{"arch": "preact_resnet", "model": "CTC image transcriber", "dataset": "short English words printed on busy colour backdrops", "train_examples": 90422, "image_size": 64, "crop_scale_min": 0.8, "horizontal_flip": false, "tokenizer": "char", "vocab_size": 30, "norm": "batchnorm", "activation": "relu", "depths": [4, 4, 4], "kernel_size": 3, "stem": "single", "avg_pool_shortcut": false, "widths": [64, 128, 256], "init": "kaiming_normal", "residual_init": "none", "optimizer": "soap", "beta2": 0.95, "lr": 0.0036, "beta1": 0.95, "shampoo_beta": 0.95, "eps": 1e-08, "precondition_frequency": 20, "max_precond_dim": 1024, "merge_dims": true, "one_sided": false, "adamw_lr_other_params": 0.0026, "grad_clip": 5.0, "magnitude_pruning": 0.3, "steps": 12000, "batch_size": 128, "epochs": 17.0, "lr_schedule": "step", "warmup_steps": 2400, "weight_decay": 0.2, "adamw_weight_decay_other_params": 0}
Rows from block 5 of a small CTC image transcriber, named by matrix and row number. Rows with one number belong to one channel. Each number is 50 + 12 x the weight over its row's rms, rounded and kept within 0 to 99. All counts start at 0.
After each channel's rows are labels from the 100 images, of 14976, where the channel reaches its highest value: "responds to" is what is common among them; "lies over" is the class under the peak. Only what is clearly more common there than usual is listed. The data: short English words printed on busy colour backdrops. In brackets: how many of the 100.
# convs0: first 3x3 conv (model.blocks.5.convs.0.weight, 128x128x3x3, each kernel summed), inputs 0-127
# convs1: second 3x3 conv (model.blocks.5.convs.1.weight, 128x128x3x3, transposed, each kernel summed), outputs 0-127

convs0.126:57 32 33 44 33 58 41 57 34 67 34 60 35 49 27 56 41 57 76 62 67 62 44 60 36 63 62 43 31 35 84 51 55 47 53 48 63 60 48 41 46 58 39 58 57 37 70 48 50 54 46 58 45 65 53 45 57 32 46 52 49 44 47 53 50 73 38 51 58 43 56 34 65 67 38 48 70 69 63 46 40 39 60 33 59 55 72 45 64 62 60 42 44 44 55 38 44 74 46 53 63 33 42 53 67 48 49 49 44 34 48 35 47 68 55 71 50 34 60 73 59 68 47 45 77 53 49 64
convs1.126:50 43 46 52 35 64 53 64 41 58 56 45 33 42 42 15 39 38 47 41 60 63 53 49 40 36 73 38 37 39 35 52 55 44 36 50 77 54 37 20 47 50 46 49 51 46 45 28 42 48 50 64 63 59 51 39 69 19 61 40 39 33 45 44 24 51 48 31 56 37 54 49 57 28 40 50 46 51 67 64 27 59 62 46 57 56 33 67 54 49 48 36 60 35 47 49 66 45 60 33 46 24 55 40 49 56 42 35 45 44 47 59 55 43 50 55 63 55 52 43 48 33 42 61 59 53 29 77
responds to: capitals (85); the letter n (83); the letter m (28)
lies over: letter n (33)

convs0.4:56 49 48 49 54 47 68 37 44 46 39 72 49 50 47 51 55 50 18 46 52 72 45 49 49 39 36 52 49 63 57 44 50 64 65 47 72 50 55 39 59 39 41 44 48 57 58 38 62 76 58 66 36 60 40 56 66 47 56 55 44 65 63 64 53 90 45 34 75 40 42 40 46 46 44 39 45 64 46 51 51 33 77 58 54 43 43 41 48 49 35 36 63 36 57 45 43 19 45 64 62 58 60 46 47 59 44 43 40 48 53 48 45 33 30 55 38 45 24 86 33 32 53 45 50 45 61 55
convs1.4:38 60 46 48 45 42 52 53 36 52 40 55 26 43 41 43 33 51 46 40 46 29 60 53 60 49 59 35 51 35 36 46 53 55 52 32 92 56 49 48 81 58 77 40 54 36 37 60 58 62 31 59 55 65 58 32 62 32 44 55 44 63 43 42 33 55 50 41 43 23 52 57 47 50 35 53 48 48 43 39 59 31 52 49 45 64 54 75 58 57 41 60 33 49 25 66 47 38 24 60 50 42 50 25 61 43 38 36 50 67 49 35 42 50 56 57 47 43 32 34 40 39 38 60 35 52 45 61
responds to: capitals (96); the letter a (85)
lies over: letter a (32)

convs0.52:53 22 62 37 47 41 25 50 52 66 49 64 52 54 44 40 53 45 76 33 44 53 45 53 57 56 47 51 68 47 52 27 59 71 52 63 39 50 48 77 40 44 47 41 48 46 34 58 46 40 71 64 60 43 45 59 43 59 33 38 47 64 35 53 59 50 23 30 56 52 18 51 35 55 40 49 47 56 41 64 31 67 71 42 41 32 46 49 50 63 41 45 57 62 33 53 29 38 31 33 44 40 37 46 56 42 31 54 54 65 41 51 48 27 66 41 36 29 58 55 67 58 34 49 45 58 53 47
convs1.52:52 39 49 33 81 53 53 41 63 61 48 63 60 54 56 46 26 42 32 47 39 45 63 29 37 65 34 59 50 40 52 72 39 40 55 40 76 73 44 60 33 52 44 59 60 60 39 55 46 39 53 41 53 34 33 46 54 65 46 57 35 32 61 57 39 39 49 40 37 56 38 40 49 47 57 45 34 66 37 46 52 81 43 60 50 47 64 44 59 65 48 50 52 38 42 42 57 47 63 64 44 43 65 54 42 73 45 48 31 43 69 64 27 47 37 55 63 50 52 56 18 32 35 42 27 51 45 60
responds to: the letter a (90)
lies over: letter a (43)

convs0.77:32 56 28 57 41 40 57 47 45 59 55 59 46 63 33 40 36 47 42 41 36 47 44 63 58 50 37 58 44 50 68 56 56 31 51 42 66 29 37 32 51 51 51 66 35 45 49 50 80 53 44 44 41 45 31 45 57 58 50 68 49 48 15 32 59 61 46 60 34 46 45 73 50 33 31 85 66 55 38 30 48 47 21 39 42 41 66 50 59 53 39 42 54 59 46 30 55 48 44 58 43 33 58 35 38 59 48 34 34 49 45 43 53 52 32 40 62 47 39 43 28 34 54 48 39 63 51 47
convs1.77:58 40 53 60 20 41 43 42 35 57 51 58 48 53 28 52 48 47 27 47 49 50 48 42 61 35 54 51 67 55 59 52 62 42 42 53 41 56 58 52 64 39 53 58 51 54 52 50 27 31 43 50 43 46 49 49 99 28 43 76 52 33 19 43 32 46 72 61 67 47 54 34 42 42 55 53 41 42 58 51 50 55 45 45 48 45 80 41 50 49 55 49 36 39 41 59 70 52 38 62 50 37 37 43 49 54 52 57 46 47 56 61 40 49 38 41 26 38 55 55 48 34 57 35 43 59 23 44
responds to: capitals (88); the letter n (60)
lies over: letter n (43)

convs0.83:67 55 28 55 43 25 49 45 30 43 60 46 62 42 32 56 55 42 41 60 60 52 47 50 59 42 55 56 39 44 37 50 64 34 53 40 70 51 50 35 44 55 32 47 57 36 39 52 55 32 42 58 56 38 20 34 64 42 53 43 53 50 42 38 30 73 51 56 48 54 47 35 56 42 40 52 47 47 34 46 66 35 42 53 38 28 61 64 47 70 54 46 69 64 50 54 69 58 54 59 48 63 98 42 37 59 48 76 53 52 52 38 41 39 36 42 43 58 51 35 29 46 58 56 56 37 26 57
convs1.83:54 45 42 44 35 35 37 54 57 39 46 38 50 64 49 44 15 49 40 31 29 48 47 35 51 57 33 43 49 74 47 63 51 38 51 58 48 46 58 50 80 54 35 57 41 46 42 44 57 64 51 57 60 45 62 45 49 76 46 58 45 79 50 58 57 64 31 70 50 52 47 56 52 37 77 34 35 73 61 66 50 52 71 51 54 49 59 53 49 56 47 51 56 35 54 66 56 60 65 70 52 30 53 53 46 52 49 43 46 45 49 63 35 60 51 49 52 25 61 82 43 78 45 60 37 61 46 65
responds to: capitals (89); the letter a (85)
lies over: letter a (32)

convs0.65:51 45 63 30 51 38 56 49 63 54 41 30 48 36 42 52 59 51 52 53 31 62 67 50 37 59 47 52 60 46 22 30 64 86 40 75 62 45 55 60 48 48 32 43 51 48 43 45 43 51 61 55 36 39 25 52 59 50 36 51 40 57 66 28 78 40 26 53 46 60 41 46 38 36 35 46 42 50 84 49 62 40 70 52 41 47 59 40 45 38 50 53 73 39 32 71 31 44 58 56 57 54 33 61 51 56 53 41 48 45 52 47 47 39 65 36 41 28 61 65 44 49 48 48 66 56 45 44
convs1.65:52 44 44 53 51 71 43 54 54 53 22 35 42 32 55 53 73 52 30 30 57 34 42 68 49 70 45 54 58 45 48 67 23 16 49 46 96 43 47 31 46 59 51 31 63 38 42 43 49 51 57 50 49 61 53 65 47 54 33 67 44 47 57 40 43 52 28 55 55 53 43 34 54 57 69 59 30 54 66 46 54 47 75 57 54 66 45 49 61 43 39 44 66 44 26 52 38 58 57 41 51 54 63 45 41 42 49 47 43 43 61 55 51 63 38 44 42 37 42 69 40 48 55 66 47 51 61 63
responds to: the letter a (89); capitals (75)
lies over: letter a (55)

convs0.79:49 71 47 40 40 59 81 66 73 48 38 35 64 57 41 48 36 53 26 45 73 50 50 61 34 50 49 50 44 89 58 55 61 30 35 56 53 28 51 36 50 40 45 29 33 50 27 57 36 63 64 40 35 39 41 49 57 50 50 69 58 57 64 43 45 38 50 40 27 54 40 53 45 60 55 46 36 50 34 33 40 51 66 41 36 60 50 64 52 64 39 37 30 50 59 51 49 42 44 50 59 30 37 49 57 56 65 45 50 48 51 55 42 47 43 39 28 38 39 46 48 48 18 50 54 36 52 56
convs1.79:35 55 39 48 60 42 32 23 47 49 34 44 61 44 44 68 67 55 51 41 55 62 29 68 53 50 58 18 33 15 59 49 62 50 43 38 47 76 45 41 40 36 49 62 51 58 60 51 41 54 62 36 29 53 37 38 57 45 71 43 58 56 40 39 38 47 51 45 50 30 60 50 41 52 47 58 27 56 40 19 59 41 36 43 39 58 46 38 51 58 51 58 49 54 31 36 53 34 39 41 51 57 53 41 54 78 53 67 55 53 36 53 78 58 49 46 44 49 46 43 46 55 41 52 78 34 54 39
responds to: capitals (76); the letter n (73)
lies over: letter n (30)

convs0.107:56 42 43 58 73 70 40 49 76 43 62 51 52 50 36 44 46 50 43 52 61 45 42 56 48 29 50 57 26 36 37 53 76 35 57 34 52 43 32 50 43 48 48 44 82 56 38 47 59 61 53 32 22 55 27 42 64 66 19 55 64 58 60 41 60 39 37 52 40 23 64 64 53 48 32 39 42 54 48 41 65 69 48 53 58 37 44 68 57 47 29 49 65 51 45 39 49 43 63 52 45 59 37 48 59 50 41 58 52 44 49 75 36 55 30 50 48 57 46 49 65 55 39 61 53 48 71 69
convs1.107:38 52 45 43 80 50 56 53 42 51 41 53 59 47 50 41 63 52 60 45 56 65 16 49 53 36 50 50 52 45 57 44 47 55 38 39 48 56 52 46 61 42 45 54 30 57 44 44 45 61 48 37 47 37 62 54 55 55 41 47 43 48 64 52 41 54 48 46 35 37 58 39 48 48 19 59 51 40 61 46 45 39 56 46 32 44 39 53 29 85 77 50 46 44 75 46 40 49 64 22 38 43 34 48 69 47 53 41 73 89 33 44 45 45 55 52 14 57 57 43 47 30 57 42 45 47 26 55
responds to: the letter w (42)
lies over: letter w (31)

convs0.14:39 44 33 41 54 31 36 49 48 53 44 38 51 45 53 59 65 53 52 55 62 45 93 49 49 37 63 67 46 37 40 70 41 41 47 55 38 38 71 54 38 30 46 38 46 38 47 60 47 73 50 34 52 71 34 37 52 43 57 33 42 52 54 43 73 58 44 43 43 47 45 64 49 43 51 49 32 62 49 70 54 30 53 57 30 52 53 67 62 54 46 38 56 30 44 59 65 57 43 49 42 36 58 47 56 33 61 48 27 45 51 29 65 65 36 51 36 43 44 41 36 53 28 65 64 22 67 40
convs1.14:53 30 59 43 43 53 50 49 54 40 45 32 49 66 55 39 49 41 45 62 21 44 54 85 45 55 88 51 70 45 52 38 47 43 43 50 43 38 38 49 44 24 56 56 36 52 59 53 45 24 48 50 47 68 36 53 62 35 42 36 54 60 63 32 55 64 61 51 52 35 72 50 52 60 44 69 40 52 58 53 46 46 47 38 49 58 62 44 46 42 39 57 49 75 72 44 50 53 35 41 67 37 57 58 72 47 41 66 35 62 79 57 35 54 50 68 52 48 61 64 33 55 53 43 62 58 30 56
responds to: capitals (71); the letter t (63)
lies over: letter t (31)

convs0.109:65 35 59 57 42 49 46 43 64 57 56 37 28 61 42 34 49 50 48 49 35 36 61 42 54 51 57 60 35 40 51 49 63 48 36 42 33 63 50 61 32 60 55 51 40 48 60 32 32 40 65 52 65 45 28 64 51 60 36 59 51 45 37 36 55 41 38 22 56 65 48 42 63 39 50 63 35 36 24 47 69 50 53 26 38 53 54 55 48 62 50 49 54 37 69 67 46 47 37 62 51 38 37 29 44 44 49 59 41 62 46 77 53 55 48 39 34 25 24 65 47 32 53 76 63 57 36 32
convs1.109:39 52 56 41 59 55 60 64 43 48 45 39 45 52 63 26 42 38 49 38 35 40 61 63 55 48 51 44 54 59 51 49 59 43 49 34 43 68 46 58 28 36 61 55 34 61 47 29 48 52 32 40 61 62 44 70 64 53 46 63 47 38 63 44 49 58 44 56 75 68 39 41 43 61 40 46 64 48 67 56 25 33 43 43 51 58 69 61 57 19 59 59 54 65 63 55 44 45 43 62 56 51 53 24 61 78 44 36 49 43 56 53 63 41 93 47 33 59 63 67 52 41 44 23 52 52 48 52
responds to: capitals (92); the letter r (91)
lies over: letter r (29)